config = dict(
    train_examples=97500,
    color_jitter=0.2,
    targets=['kind', 'phase', 'moons'],
    num_classes=[7, 4, 4],
    norm='batchnorm',
    padding_mode='reflect',
    widths=[96, 160, 288],
    head_dropout=0.2,
    optimizer='adamw',
    lr=0.003,
    beta2=0.95,
    steps=20700,
    final_lr_fraction=0.01,
    warmup_steps=1030,
    weight_decay=0.04,
)
Rows from block 3 of a small image classifier, named by matrix and row number. Rows with one number belong to one channel. Each number is 128 + 24 x the weight over its row's rms, rounded and kept within 0 to 255. All counts start at 0. Numbers have three digits each.
After each channel's rows are labels from the 100 images, of 14976, where the channel reaches its highest value: "peak on" is the class under the peak. Only what is clearly more common there than usual is listed. The data: rendered made-up planets.
# convs1: grouped (5 groups) 3x3 conv, stride 2 (model.blocks.3.convs.1.weight, 160x32x3x3, each kernel summed), inputs within the group 0-31
# convs2: expand pointwise conv (model.blocks.3.convs.2.weight, 160x160x1x1, transposed), outputs 0-79

convs1.121:146169152170147131128112083149141161135131148133151142146114100132104091149127137175153141168142
convs2.121:147087117128138158124112126151138165122125125138121115110119125139160105100139139150124102128103114160128122107112125113154145178167085137167148136177143079151133116138087145127199117093127092134177152165093095121100140165129117130156117139
peak on: planet

convs1.137:190107146117134151163183133131122132145188140123122141113134164156126141132150143155141110142124
convs2.137:173153126114162125138110102125106080116130138114154099121150122105110129115112117114130125091073147125116126130144108137123128125106097103111062119095046129152074136085150125076084134153133099150121106148082135131132137116114133143175110103
peak on: ring

convs1.13:128083139102106121100140143112092104096075162093128149163129102128143153123117130104159147142115
convs2.13:104123065126135136147142094147131155097133111120124071107164122134153117149103149119143125101117114126115157108100114102145071130069145119138137107142105122144132065138076110105111119072116120118087127131134147101114123088108095128119136110
peak on: planet

convs1.143:099150144118122053119129114103129082130122142122118132151142107149107140109092115076129130135095
convs2.143:095154140134064112071129096115110136107088081149141131155136120128120142143145104127118146146151130111173123111099137157092115083121140135111159110132149157114144131167118082163110110114138165155116086132165141142165133092139116115070108165
peak on: planet

convs1.133:174099135155108147143163140154142131148182139131146127140142159137110142163149142149126115168168
convs2.133:169150145114167111157096133126130081101127120101120097119154164091120126163149160129113119104085103138121137109129135123122107127112112113097086121141069148144083128079133123101071121153162103147123118130097128121106109132106144121147146078
peak on: ring

convs1.106:136132074114095127118164145095122178104131110127155133139101123102144180095106104135124120132107
convs2.106:122130130139116108124140092128147131103125116129118095178115121179153124142100161118151140122135134097109115064148138122129053125118162122142155139172153148113177124125084158116138145092122150142139135139163129131139149152087112127107147116
peak on: planet

convs1.96:110125140137132130116135143122086098088073123101103071134123138111142137118072109130135106110146
convs2.96:137130141215152149141151041112121113135157132142142137141134119151135139114131099141155135127129115123142146088124119137094128102092153168128137134088144116162100134150155140158116143169127163126133132125160138134098121123124174161155140126
peak on: planet

convs1.159:114122157133114076128163119091144151136140108132114149152155087152110141118083099092129148159130
convs2.159:146134112138111094113156146130119114123106124168139138117107148140100124153116149145165137149145101128155107093148116163127121116127136126065210141137191150128147130145126114145099152126163118169117120148158128136136151086141132092102122173
peak on: planet

convs1.139:155085134148141169149120114160095118172153146128111132157107177124115129104164113139156103135128
convs2.139:138154125111150133130087138137097128098083134114113128141116094081111121089114127113088105122107149146141131089148116120105091135135096109132079119112066143135117119092139142070132092115101086152123118152108114135157149134123116109171068129
peak on: ring

convs1.127:107133142131138121108137143135120116123079124083122086094135087113150135102089078145140090127139
convs2.127:137122174218166148162150120109117098167131112139144158160159134148130111105137096176177150148134125111159128088126117146105141127103150152133129157119143142126115154131149128165142146161162136135122137145145136151115125121138143183143144092
peak on: planet

convs1.144:134161105134114108115126106151127084098133130135096151138147145120100110198108159115135168119148
convs2.144:096129161090107158147137144146170134142133138123102120139166132085127157071127140071133091173121179131070159167127131133161120148126136129129136098148108129095134121111082149123115125119097130163111089149109148119148126109131150149156124119
peak on: ring

convs1.71:124108118125134130124232114113145126134125144149135118149105135111105139127119183135121134124144
convs2.71:144157155134115081154113148135131108099092129128148144174143082177122081138126126131146144115117150121115073115131128106132132156120115154147128179132127132120115103169149155156123133115084137123142120117157139147145092136119149158078161130
peak on: planet

convs1.28:175184115170116110152158103102145122127140146152111126100133123125137136146160116113087119157099
convs2.28:172083130136126162133131151157129125143136116101127169132138133137138138116107143133168103134080142143156141145126150090106149153152097147137137172109141101173089162134117135107152113098148130116154173156102129149126156148130141135100145156
peak on: planet

convs1.22:139152110138108144125120146181167161161138104116162090080139145102159130130128129138148135107097
convs2.22:131188126106178149132159117113128142126162158158095088132147158124132136163075139123137154073109131133128154131146148143139114174095157142158137119133137163109168124137162143131161186171148134087145134094150145096143085135095132130096109105
peak on: planet